A small contrastive image-text model, trained from scratch.
Model: 12.8M parameters, 40-pixel images, encoder activation gelu, encoder depths [16], encoder widths [192], text encoder width 256, text encoder layers 10, text encoder norm layernorm, text encoder moe top_k, text encoder num experts 16.
Rows from block 3 of the text encoder of a small contrastive image-text model, named by matrix and row number. Rows with one number within an expert belong to one neuron, the router's apart. Each number is 500 + 25 x the weight over its row's rms, rounded and kept within 0 to 999. All counts start at 0. Numbers have three digits each.
After each expert's rows are labels from the 100 texts, of 14848, where the router gives the expert most weight on average: "tokens" is the input token at the peak. Only what is clearly more common there than usual is listed. The data: seven-segment displays showing three digits.
# router: router (text_encoder.blocks.3.mlp.router.weight, 16x256, trained with AdamW), inputs 86-171
# up: expert up (text_encoder.blocks.3.mlp.up, 16x128x256), inputs 86-171
# down: expert down (text_encoder.blocks.3.mlp.down, 16x256x128, transposed), outputs 86-171

# expert 7
router.7:512462492498509496519499513512511524461526516480498523495532547508457490501528517500482492437507464490434529477472469493511440516524555490460510479482482498502513518473475550513511496539505464456512510484556480533457519494486470528497540483497539519557467502
up.0:527539503485502515531531495491458478490506455501467475484534493488487495506467510468556492522530548461487471497507472526468511503491554534517503525540508489513471479498523511464496496491512465518512509560514480502507484482532435469483500493481514520495526471
down.0:520485542501459522494530473460546469451492518526440513489500455507520528475476481496560499490509500516429475501492515464464483521520499470540498506462484505521502523538502532485487529477527492490517477537485520524522484547471560502491503539513498503522471478
up.1:464493482494511534482519540533508503479496526517499482468468526452505479498476443514499485487479515480497494455492517489498469491501477475509504466492519519497490521503533494530500530492523520484514477512480534522503489492485503545522521474512493506456515488
down.1:498500455467489468476490498483475519548476543497485497532479492507526517519523497561471483462514513506487501479489478476511491514526495522509513491468481482507479486532489523495461519514512529443478564517539433491539497528481475492492529484484521512495497479
up.2:469486486510475526533463456497480552526529493482475497516485491483488532523500494522530497524488482508477510527461518499486480515493457546524504506555494521508497506492531500476518504473526493535483485505510523476445470492481518465530526493464468498521504478
down.2:486467521520532501489481505506503534522461509525524529538540540547471475493499486525530522515514483474478483493527538470545486465498501522505484468512467530527502459506490493518489501448518472531478562484482461474464540473515465471540485510467487525466491510
up.3:506469526471513503536515500496500523435455518486552483510496493497455465494509514500479436465504483503478514481521514528520548511528476487439452490537463484513500527563527476502536460514517517444506515464528475494499460529489493504553473521476524535489499496
down.3:529475533472496501490487467533441490511486530550499514504493451499515485553524511520507503461491458536528485512507494488490472550500507499481501453454563491458512501478472480499513515472506474524519484494520499483469522515541490497481517512522522512463503499
up.4:524452444482510496520471514471525503470524526511549500504499525535507524465492538539498499515499501497504520499474501512479506516529521489498475453466562519474466509475508493467487459488504497448493482480511535507462506516537491513505507496497463511516445495
down.4:490527499475508504479498481516561491510501525527476469498491555519448513528549511518521525500544451488482478455515512503462494469474495538538507469487522488453495535473486517511535475455507550476490491492479477495475475545509501490520506465502482457479481498
up.5:453511481458438497516543544525466463485463516496475515456514513499529511524489497490508523536489499517517511465482438532534525501505508547524474474497494501487469509464517519501500522499507537474504472442497507487506489484518489474474478509503525536517531514
down.5:500487523507502491478487531532529501477495531501493504508516508514492553521492533499501470515534514460473461510521533522488535465448553483487543510518437471518473530475512493507509515532508490504493495481501477522530485498529489512478533523494514492507438523
up.6:488480504547528504512517506465473546553497505494440483503476521486513535526496501495496495495495442541471478499540504516511534582465502472493516515535490470510495487475467522498480538474525508492539482487526510492514514469448521516502521554501505518497505485
down.6:497502488478515470479486492575525464505502510447488477479499513499530517512485468529483468515534484482494510531520538481486515500543532480447511466451476469489515510533474486577512511550475511556504503476479548467488463525498483505509516462491514494504512487
up.7:492479488480510511480477553474473461475497477528504539499516469477520478485494473505425508530529500536547561541478449561510490497508424536476513514520490475509510496534479544422505510527482487494533517500522484495508489526523472519547517473511543478462525500
down.7:542508442541492496502474468557507481501488502475513511497512525524488480508494520474497480520476499500511519511496491538451487503529546468483510492530520530523480476464547502504499550522515517534526534495505459501488465499532476466481502464459487472478499513
tokens: "<end>"; "441"; "744"; "484"

# expert 10
router.10:525514523494511481495485499557508455480483535592533525463485492468487504486518513465492488470530493542467502491510463491503487505492499499464490542489539493512491503478474501492467477528470505484505489475516510529457522496504459510459516465512524527524482510
up.0:505477495454514514497463487467511510516484495537544528484496493541491511525516519484497542474491524518488524471511501511519554482516499550463532509494512475489466491490550506447489495483533466547476497470479510504499476474519496476505484480444507490478485519
down.0:520494513497451463473540510538479516475528476477481466467554488490497523488516517505488506488515488501486490546514487526514451506512465501471528502486496496471496504492490522500449508509515491492514459507507487482538530496488553475496522533478485461492503492
up.1:520481518488405495516490534539512481502495473495492449522508465567519514493470463515479480500543497470498477521501531527505509497476559500481455470506473512513534517502504541474496475475492502499503478452448531487492495532533507510518453517484493503485499487
down.1:490538515501517504491502449511505468504443482498485439495519467471444490522538509511525489483478523523504482476496479501499494553473496543513476537530505483497521450476546519474527434524465524486480528527485544521558500510507496492473505546489514506526520500
up.2:495498436502526454498503511507515488525490491493563497529492487464532493521516501527511516460494461457491544480505494451489458459521482496495527492510503478441478476558507468522498506497540445508504498513533462519463457489511477493506483495479529512496498513
down.2:460502490482511495479457505500506485452483521464561502452490490478549476503498498491481515496453474508490533510512534499522496497479521515501523524463492475543470475497477456517498533535494540482510528502494490508506511532529485453488507509513494482486518516
up.3:521514482445515500482464483467554567486485468496507495536503490460542463506483493554491492484533490516525512529497480482533520506465457463567502492547530486465522511473484523471493548473517522483489466485499464482485491509520496494493523515504535506528525493
down.3:520471506486493463516489518495520501486471517502471505525465473530523514491514516503485518472499486484502532520491532470478562504477483521459539486512503554508511479499529470500455475515546524477516498497476516493513510481511509480430501512524492497494501503
up.4:506515486462491502543496506511471537504484529490485501520504523498506496508484528489482519502501497480553463480488458517493492485514522507529498530514504488522509540497473532458506489521505451441511479517501504462466487555507555501525483473507528514493517506
down.4:537488485491542505487482500529516444498469536465525497516477507537525453505502463467437524465481513505512475499482514479524472429496495499489537458466542533520519487492508499499509498442482509534518480544457530511478483497548487541478447535500457512495528522
up.5:519475440519482524501467521496515559488489508489517473504510508505513541515503474541502451526495479532510472465526497468516490501470440472513489523506487519500480483508478516461453519490499498499460500505503464513489478507491479496529463479506525483496494508
down.5:517508514490494467509518439501539507478478532484524494502526502515515506517498540521507511525482487490486485491507510527499516477530550468474479481501484476499542480459495510520540480513517559514527515448467500487508515509512489482477483485495449504497506492
up.6:492479509534515504452486493521484503503495530498479505516535473485457523471464494529472492513473520485499475508503522486544512494493478490499505547494492505498510476521487512569545503468517491532485498463524525507465543494502506455544456483500529542532504490
down.6:545485496496511494505484534461507510557511534525535534504453504484465495514509518508538527474531527525473520506509520478467519471542512479502506503508477496534491511521536486506513507484469529556484476543462483491505468493461490499483476508525507454526519534
up.7:468487555545492505530486500490480516513517503527521455501517513498506572489462488468459546527510513487494512523490483507487550500498511460480506523514475517479484508471532526468497530472505545525470458536487466515480513505513525509524471475514503455515497519
down.7:501524471498469502513504494479446515517487538496538500488451526502477437496524514542474487456479530512465481496533521468478517449502483496496463496514515536483513494491497496489494488487481500488467509533489509488491555521521472515498489495473474506515496594
tokens: "961"; "460"; "465"

# expert 3
router.3:488491497485517484461492494505473499491493456499471524492559473511479492492489510562525485493469494550499513541496478500508488493483524507507487484497482500480479489531487482476500496521521513483555470495504508486445517493479499487536482535501457471501553503
up.0:488552467497472511508467472490522512493502485502491454505504481495477526497526486554505493470492545485479521482484489438529509529521494474497454556486494473503499491482515479486559475469513480502516478523543499476501506487509475474482420499489514499482523493
down.0:501521534530525520457531501525534482481498490446490496489496520515549493527474495471477490509498532504477505525557535484531484528465492512521520476479489505522472462473557500562459534452501490516492506541485511523484531487490508516467511518481488488512454509
up.1:555460495490448526494510499512513506482502485455509520521481521500491500509485496496477516537495494489487473507480468473514488485486487525545528481515500503489535515515507500501524541532513488476508502447513529474464478507496537530511544502506504481490480506
down.1:498557514535480525499544493538495525490484495513503474494515481465511482515522503491518468508531484447521487520551462484492479468542474520484469494504489541498501498480484504494521566508517535460449516507493477488527468505514514466507521507503442467504537479
up.2:480502505482566511506520481466463505522520468483475526452492494533470503517535509532483505486483497486544498546530466485504507516509511504497502464526514512493480528547486490518489471455483491484479519464555542471472506485496498494538489488465450487554502501
down.2:506460471522467525502463467499549495504467514525452497524488476489526497466489473519452462521529525504502508501542499508516533500499532514482491548484520501483552513515534505477520513476492525477470510473466548478518513476546482552498469544504503514503517473
up.3:503508472457492471488537493474489490508510473497516518510507495483461486519492528538520512470513534531513533508509547574498486505483467481476514476491512564489508531524482512553493495493503533511490507508474510529494509477492476504473450529498425508529531485
down.3:517503509521507469510478489503488550503531508552446477489528497522474534491460531508519492518501532552483522530545470478511523510437487499493492467494503525507490484488513484484479541494517490497546531484492555516498535485466499524454525506481547480489525507
up.4:453535508491502473487498480470535489507501487500483493497510467471494493505512504490478483508518529513538556555492480478483529529515514547478478515513489475457460454504512482466481517511476530482464534525476568549489521507531481499463479469473523542505453510
down.4:536480479482480536507528506502495539502502460507487488518490533481534489516514525511526499511493467521487469495541490539535497510513497491498488516507520539504485512464523491548464517529454487485519507522527490471478506470492499517531494487504464496464533459
up.5:460475453515521504484528493497529509511513506485514524471546513509446495562505495513517481546506496487440458483526477479495511461482563526512444530515463495517498507468517502500489548528497533488530476480462514493465470484503502506510497511496524492528487544
down.5:470524535516498484495456533471484505468488501437468536488476531537461451483508495523490503509469442513518513491474488512481498476475473510549477494515489480565528526506486447540522494569529477496498488487487533468485513489482465453511510516471473526518467513
up.6:526528525505490503527536484459470488471470556479462518511491505543497528514522530476519506477494485501457498500512464502456483497483497528513468468510557498515538518483519469494444458459478536501508526469504466485525508524552535472459483512496502491502469476
down.6:518471471507489494537457498465528487488511503489487480536532542451515497494528486521532542493512513489521548533478572521575497508486522500494495432509474516480488486451544470488528546548497492503496494502512544509448530494463470468528448541487472486531514502
up.7:479492450529522525490505478507496492487532530502516482483477489493518508490487501477480519516525458487519522503487535500481534459509505493521469517498514534508468468507475506477504477459481496537504544493491459523481457487492498494472495492458503499477504497
down.7:486501510514487491508502498521578488463503461517486464495488510512480487513509529514492528492568523486512461497490455465521502513547517490464493527466505486494508494547469552509529488477464482491491512447521483514531529509549546503473466518526530518476521499
tokens: "9"; "1"; "4"

# expert 5
router.5:506524482506501555510499466526512464484472511537526500503504496464536515499499486533469476549526507534466472511535511489509483516494538468475487524538535527471522513467486523472473521500477504472511489487485522509480490510484483516470566495503507451548477568
up.0:498537528477507517526507497488503463515476500481530504501589515492440505488466511471516527512475502501521509534509481520533465529477479467508488498516520521509511454444521515546496451523508499493457542562490495509475490483482472482486535503507495458499517455
down.0:498538480515465458530505511548474506558457497532519493528473507500503479535461499480489490505517495472482484530486526471517479440515520445466508512526534509496492497507507498504496550482475513511493524448497557449504514476490497513498488526440497480500470537
up.1:491513492443525494491513520493492514493473504525505517518513501523472547511454480469449509504458490470502485486520488473477527492500504491489502528512490520528514482527470452502463480464496501530489480489527423497497463497502529501508495529471532454490502475
down.1:503525463503488509509542482461495539424512535457496495502499500482525512525498506529461505505475433510488501480468485499506469501492452449486482507479496508475457522536476486497517505506527492553476520503535517499501552526486543501490476518495497492501500498
up.2:493482507489522491521509479470504481530533511493489482484493524431508481500485498482455523521534454472458511485501518521506508472494532523540474532473445486479493468500521476489484498475512511518500514464515556512484474475457533491488496526497510477518474519
down.2:520496483516540535467515490526506456496510495533476511524496482549502459521503511524501493477509475498548473505494511510534492499531491488535502488504478530497526492498491482498457509501453467533475469502494474511532510506455501521510508534488486510535489490
up.3:494488457515474539492523506465483510488530483499460496500479481491495478526462524496509465517482524548519508522496513538495500541455475456510440445493455458516546501485500500516476494490516524512492476544500488535494498532486491477519528462485475540489484453
down.3:495489517500538464530478511482538501531481531513496515521480506460476471484519510529525516509498485490498501496448474497483505512515572530560513493499475487475493497463490474460523526503539487509526530518477534512522463463497512505466514503467510483493547506
up.4:499507487484428503470483490482518517524476473469537522431507483472505525466512524540506469469456516503505490515471509504511531501479511523482469501514489500512524486477522494505513492467493517482508478491519535493492504491517495528467460542503494533474534521
down.4:473506503453526500543480562502521495471457459472543494499514477482494514501486472547500487539500488523469514536495515521490512564480547456454451492550533484483474501490498529438497489524481554464483463480476461465513476498534529511518474455497503435493470518
up.5:488515466535525501502514497521517510490482489530467505458489501510493500525446480517507520527529467495489517447471493563515483496484482499525503497486507499498478490503508442516499455494483504477498479508521450499515501519493532461550466497533507520496534517
down.5:495486495485534527512489504426497446511464444498490527519488544552518479525579486538490487502482480496460487502500509507448484485554532555479479498504504498439505480514497512513479512498507549522490465492513529535466474514487519510472502520486506527521495502
up.6:497501538561513485425515510516496475516527500497484514451501524519516515527501481499486491481500487528498464498498508492527515501493477483459524497513430565476489499488485521503458462477504543487472479477484497469506497466503477543505521505526438518512471509
down.6:500493475540497509487466512475452478500482452482460513514526539513472513481510478455521487528513483543510509475528478493533489513483520447517515490492482509508461531454536490517486500469530490483461513483499486468433500522525484488522478510486531512467528479
up.7:508496484473500477503451485487483489505485483457552507492505478488498472517506475483471499478445474509496517508526500552476509513513464493500506516477493510479482506503495523500483484495522521484516528486488468527564528479512518514473537532457525519482462471
down.7:502513512545508496457501511505519512454494497509487536484485501515484496511527485427506478486499484508484509491510523483516495511514482497511533493493479476482507563480528450502497505502532481503550489514525497537451530526522490527461505483538519489505456494
tokens: "."; "340"

# expert 12
router.12:484477533483495490508489477512486504498531544524524485467486469474525527484535513503519478493460499534515453483482507511505485540517486479510511526521488492496468504480517483467469491528508512484498554481560521563523538525524511540494503455521498481485494537
up.0:533528510527487476489526467499497498495511503484460489474476495488554469518518476513483547513498489533535452548500503528492444495494523487507525474527498485489501485504507506505551472508540517515471489492526493539478500436500532470531518520485462499552551448
down.0:529490490482494511537455470471478543526528460483514480478510517474500452506543502530521534456531472492508513512506479511530554488477507517477481450545480476454524487459480489467509514508507487499460495512526487501491490496495505500478498493510513524475468489
up.1:559481517500507554518513514488473465500501524531507508513468459491509497500527508469557483492509508493530489515550491474478518491532544508517485477507461492542520479513447461467564510499511489504509518486521524526482515485490484528489498482476529493517492507
down.1:452495514483523501472523470486513514526472527508506501504532496484514521452469549542487544493498494492533521486442523520510518510460479490497459504510465488511503537542535534461491530498516470488510498500492492512544528518491497493480500542478416520488464479
up.2:508504506533526504508459475489459461454498480449535528507483510456501509504483533499529511454514478489528465493514510509496542519505547525511446548539492503481505488509502479493530524484493511480472498517517517495473520508482497486505458559535515536469528473
down.2:534500506477504519494495454508507505463535471476479539534515561498530519479523490459496456527454528525446533546482500532523511483498483531500487503494545503495493497489502521503560535520517525494500485525485499499500478506497481484465507494517492455517506499
up.3:454457489529509471474515467534483473501478490501487492521512493511495484470512537501491503480513520546533515490480509441510514552485470519510521527440453510495512530554511502494556477479493503514518487494538477478499478479482503513507471470499512510477505529
down.3:496500501466494524466463500495485495536550529507509486524506509502495531490501497523475471514488480536527489490508532507525466513511504485518483515483537449474477485511515486548465523502532519473543548500497480512510486530489505469512550549495506505517515472
up.4:504503470491553551438509525489470530482473516508529508484505492535519467502463480512490517465478479517486486497475499508505541483505499528549479480529493498434539517493501502488498484526497480501503502489453494485471497517487522482475494538499498507504536544
down.4:511454500518522497510487476452516493511552512507534498503513481511442497551508455479540519516510509467494496479490471549509487478529492455484502477516507509474475478537521474436499529514485493518474496501512547453485527520500514471500497506476522515520509464
up.5:478502465550481498504488486470492475518483496505481473513510452512474525496473501448541545522477535527516467513503503507473538525472480452511544526529509496492470477494535499495437468535511505475489491542500522496508479501510494486459510483504533530506540532
down.5:520496522489525514502488477547550479507464505479510475447503502480517498531506502525480436512519548514490499468475476502504511518468497543503509476477506521491564504501508493485492480541466537534476510506525514497516487515502514501516466492530480526490526501
up.6:499480452543500469563480458523513480506518468466519503494498510526467495484467483454513509512525504482507506479478492493490429513511497470495476474486508502484497481481519487502514471499487498536491453499464498532514493521544516463469482503507506485463513521
down.6:489506511485456499501531530552526505487470499532489512491455486479515486500510513464537507481487525515520485501495488461505539475473522501483432492507517470495475505498512476502504531554534526468502469502507502502518501507459465496509496513521522491534522472
up.7:466476498503484489504503530493493466474527474499543511507497530517469494483522489532508495521538503502510510485522469532523518520515505486494455495517523497444470499497506509500471546508508528506533516517484526526406517511479485501525507496536488488476485553
down.7:514504504530501491506510483494522447514505511524499496530501483494482497535508524453527538515480502509516452577511475487469483529491468512513497458521498514516492510521517479490477477511517501472522493497447547514461527499477459490449476517483514489504474463
tokens: "081"

# expert 14
router.14:517511517487536512477499530533506490494520517530553492491489499500502515487491501508469506473496462504471523499483500496495470488516463488493518533506470481495505470461464529516501515498499539473512517462471465511509520510525510500519469479503552484536493482
up.0:502487502502547442505513483493490493527502527490438528490525509498498517482494502486442488506518495517523474533518498536485501503481462502498555455555522484504498470488486479478481454492481496507488499457491541476536485484535514534511518552496454460494512496
down.0:493495495546532497485496506510471526491454444474527449527499473564485455488496478500514494449518485455526517489458464536526508526533529509500484502536513538457485541463513545504488503499517509497477454514482483522534487535506492520498471504518529498505530557
up.1:476457454494481484508528497489558491473459478442495530534477520505490468496492501512498513507524488480470463491505489491476502502491520506498531453503489465540502462477506520499499489455538503506487525497481515470435496493522531518503461484517444455535529477
down.1:477512503503554482501508553518496529475459448482478472493497507517460528474490523410523483507489543499498497503497502511526477491509472492514481489536538474458505522503485486438482516474479529562467494477473517462480528527499489509516503538491471523481498461
up.2:450496513495484470520514495486498501495537519462530491482505527445515499515519525478503533495501523475505481495487499467476509541550465517529509519507526509513495526444507466509510512487505510481460488482488460447492522461474480503494499498455504506498470489
down.2:545472503504490519453484528547496504528496529485437501474525499495562489480527528449510519536450489488525528481507539467501505503492489521484503518498481494505505518539492511527532517445483515494507537468475526533531463456512526506506534497524492536475548526
up.3:492466484525531512498482524479506532473469526485466528516496509536522477523483523515499491489511490513505457476521463491494537488534526453476474480538492501511467488501490475536497545499488492504494543501459486504466512492492462482500458450498519493515544474
down.3:499483501473523535488525529478554477493521512520514494486504502489500489527525489491502525516482496461479501488472539481527498540533535450506518516550481479547504445544535533549496514487529478489485491479566518460461506445478490524472481518500504490499465496
up.4:486483518481550506495491462497509501491511510479539497491474514522472484507499508505489486500490501515533460538495487542518470507492538507482455527477481501483482528494511478528508487469477475492516455426518492507486437496518485472468486531483459517493502511
down.4:509486554524511487457537459508488424556488494481475516516520466467495498452510526512501475468480474502471495512482470496480490515551511521510501494485500446506495554500465479480526541563518517520478478464482450494453485512511508498474499465481503492456528491
up.5:483463483502558511497514466478460478500503453517494482506470519490495522481503496511440498494490458494488505489512472518508501513545515493458501476512497541535542465496487502515482521517495453498492453483517528495497490501433466524480529492506497505479505474
down.5:522514497503507486500496485454530420457518510508530518492515469499512460500515521493513529527513553479514522498517536488526481517505477511488490483507494547553483498535557474526511482516573481543519487525448490522477493539483473508488493492454535496520481527
up.6:518528453525459510475469486513487498469492445506511529465466503467529534497491467507459472495555495552515488509515533511539513498470472485492499490488492514539536484506491513508491444459493504546464515480537495486473499531469482499480463525497492499444493508
down.6:511504473526532504532487508530468524520484476488472502454492540500497470488494490434495496520504525473503490519546493439528496477507515435509517523551493511531496497504477482515510512483500498480504505505548500520525545493498469525482530492527495514493499511
up.7:512478533498502500521519548466481486501433506517499500497491498467506475480523492510464498508501507487474467445490460502469520531484454511485489486505509546497461506506484546512461468489438475513529506504487477510476501556491548509516503502465545529501524498
down.7:507500485522463489486495493453515505472484482490474464527494510495518491524495467509518500513492526503476497470477521454511505529500531484522502556465480525448524532497477481550501475488538498458465497531541471492545542527476499512501526543495499520555453524
tokens: "368"; "786"; "911"; "366"

# expert 9
router.9:539503465504499513508508524493487502499483481524557495494502493507502487488474487487500548481501489441475471477540518524504536456542528523470475474476503497490488495489500453523536538470497518500476472487471455492480510554514484514492457520492540499455469463
up.0:459544510499493509537526474507523530473453509523555471523470492536462524507545542530495497528500503531528485507473482521478513517506507517535493493486531522543522546517457484477495509552493538485443506540503507498491495498514479495463498461465507490527533506
down.0:523471492543518531512496504514520542526508525509483453477475479472506488488495498478497520463496491473471488518486461498514504489486511517483533441521482472481476497551510532513522483495488472484509471524511454488483504530474535515524492483534493496537524512
up.1:468482521495527508451473480506510481486497505480497507522455489483497494490498525515484494497464464493492514483482461511506493466493485491506500499504534508513523526475528493532515495518498536482482539526532518471503466486514521486553510503492471478481505523
down.1:516563505488516496490545518484496482526464456533443508442521508548514503490493489502502474500494508514507542503503482515466487511514510494515482522510529536512493540508485472517511493501474517516468458501480496501549495513499510501444514488478543497567479531
up.2:507499485484511502495493513510469468504503466511499498497485491521501535446486496508516474500498505480505520501523456526546506465548499494533525478485473504483518488471534491455502478516502487537507462517515486493471522457464492520467531510511500511471478508
down.2:510514477508472537496477496508545538491458500516525479502476497478497514470538492484521549501495519509516505476469527479509467508486471540473567529523513492510537470494478485528493481489502545542493532478509479514500450481524511573533472466525504482514509459
up.3:478533478521498467513468464505472523502566507514541467515528475523515500511522554480442522521514486572499461505535496475509457486520484518483523427490547470495533525506493516532480522504497467520453512472482450513513469486498464459527463492459471488494465520
down.3:540459499484440504515508515496524460537476435522474477528462476487479494525499462518523505444509494490543508536521455479513547513496471442513497496506494492525496462505490482459502504510498524503484480509481535461478528503508502525480536493525523468482508512
up.4:498503520504478494433476486484473503485487532483500513527482491516509526488521511531488494496505436496527474495496534507526479485513473521501468556503508473524467478496467508499471515473501522506471480502470482455471497483552511504539562475465470491472509501
down.4:493549567493501492482522504492510492503512521509549527489506491520480483470518526527482532477535488527485495486498527493452497480536521485519580535510499539547521493505511499525503488516528504511529467470553471496498504472453515497518506479476500489515520472
up.5:513497478524487492505494523480467465474491499445500509515541496517506485501461449485495523531484471458516461497497527523460526465531491529531481515529529524516496467502520447519527561494522480460461506473477482525491476539476475537501475517447453495450453510
down.5:538501564518501504506507502486554526512523509552488480505504498484515509503506516508503479462469545526460502499481449557509505537523455501474567473490504478508521531531464520498485455498506475482504527520524504484488518446530514520462502492527488551518548489
up.6:514531438518470512499472499505470482485520528533495483513511507497443493522520488435517482470523492488551540519503495479513457514536517524509520479517489482494529500501548481478497456505505490478495478538513578512525539450507538475494527529514521500488511450
down.6:504515496478501546531450475477508479501500517421459512490507492479456480516517496504465514544472492509485451509526497469518484507495450504521531551504521479474489479535485485508514474537478504527455501511536479534502527535478538512534510474470533500500481491
up.7:544532495532520514523546500499530462479520432531466511522532514460495509509502539472474494526507526500528475520482468506510520509507484471484505520515474471561490513582539515481498466496475468515482486506463474505513492516461529463507494480482502484499485522
down.7:486514470514536472506467520486505441476526514495510506521545520510529494481490516490520500497466498519458484510450460548466500498506510523449493518498509508523467473530532487496491479475478486507471481532514538495512519483499511515517466521455479497535493495
tokens: "033"; "733"; "533"; "932"

# expert 6
router.6:484435496516524473508485489477524502500510485442477499481484464564479545530520530559524496506481500465474507458492505507492539508515496492508480553494514499480479489502506522535533435490522481472512491492520497515490499491482471465547528474487493547520531518
up.0:515525508501462526492468492521497498523503537541516530472524500492513483495458448446491494494481502504493485485489472536514488534522456543484519423500543500527483473469498507493500461507497490483468532529495506523517516524519551497535558507510481472524482557
down.0:469504536443533506464511486502497518529537514519459534496521450519514520511520528506518535467516511516489502508508491497508498483478482544500466512508484494469528535505501484499481494480514487518511495491480528458491476515439522538485463499505476518489514477
up.1:512486489481526450490478484455464486488469518534523543524473509512456469516464502495490481514511525519502505451488479514520490568497505493477532509469468492446497490473498520573481515491533513546516489518537488532516473468515525543473494556492513524515476525
down.1:506532514510541512529486483496485526489480515489499469488535474472523456518509540476486495524500478464526497491495503479506444457496471478464495528440513511529499493483516500473510509470476462478484529502532444510487534512491520491474461453500475515454533516
up.2:460457457501530511474502496515497507484514462492496470474486516518507498469493478535482487478469518523513567510490501518535448534493511501456522485491503440465496470503514484502497522503516527496480494526506436481494517513488484509511480528532488501520477482
down.2:549536541519506491525465555527527520518515510510485531507521500490530523492490521495502497505541440475512510474547525494549516505467508515505425520509520513527506503515574482498525500501494493488537509530473479457450462481470488483520481521489482470453472493
up.3:488486485516477538512469492466489469514538525494493532535467515518485510505498532483550484492507480494472489463503516492480499505524472530479531531486488526544481505522496487485500480482477495509475508504497460411515484499486526470508492516490480516488471521
down.3:490496490486460488459507484473506528468497496516489503491494491503449499542532481528485482504471524511532509536480487542516487507497489451534480500488493491513471508480507491486515533490479452497523476485519492499525494467525503531510490473491525465489497523
up.4:489493508484512479516488495514550468455482489523532490493459534515508504482538514523512541500457476528471507484478451483486488468491512505476534543454503512515515528540533489468505500457521480517521535494487510544472490505485501492511446511477516525524470502
down.4:532530501488521515503507485490480522472496505487494507517498483558538486508488494457467496506523541530517486463526549509534534530478502489496495465534434478466478450503474475506481494499520525503488518485506539512546511483513472469507529512467469472477518488
up.5:497477493507487501501456512502474466534459463500512527492491507457502469483548523491458478499487483519498485511473461504484539457463526533523507480500495465520511502531492486505522490487526486526536477531541467479465500522500539507520465531490524500502488495
down.5:521505481495536488464446520496507484478477523506492487481483511445472485519467446494536510520481523497485486503507508496545462478477512497486481516497540510482501525466488473498481494529493477524487453563539482509494516558502444504518494511492510488479495533
up.6:488511426495506487496525469507474488514503442503481523470487525494508458533486492446520489481475507479474518475482518499523517519521446499443475478516497490518474495452522521513525496499523524521508506531494537505472525491445542450510495515497504450517539495
down.6:527511516502500518504506519501505512503529543496475499507490523497495481480521535452503550479458492463499509505492456476538505482449491512447460547463543485507483554496480509469480527486494482480531511481504470462475573441542472537487501492550472528526491459
up.7:497483526443548469504499522488489539523481476552546518485486495505470478498486483488539516501491541486542495546550518505520514528472501465521500542532495495486526488481498497497457457512503494481498507523482503494491533463465494465497540516481524475503448507
down.7:491499506489462511478509497512482495460468505500513508495482522483494553509488477513466510552477481527481514505525518463519540541504491536473448511495451467482486502476462492464523530454523490444530538486494497479518488473534520491470504514503514510476527455
tokens: "148"; "110"; "120"; "126"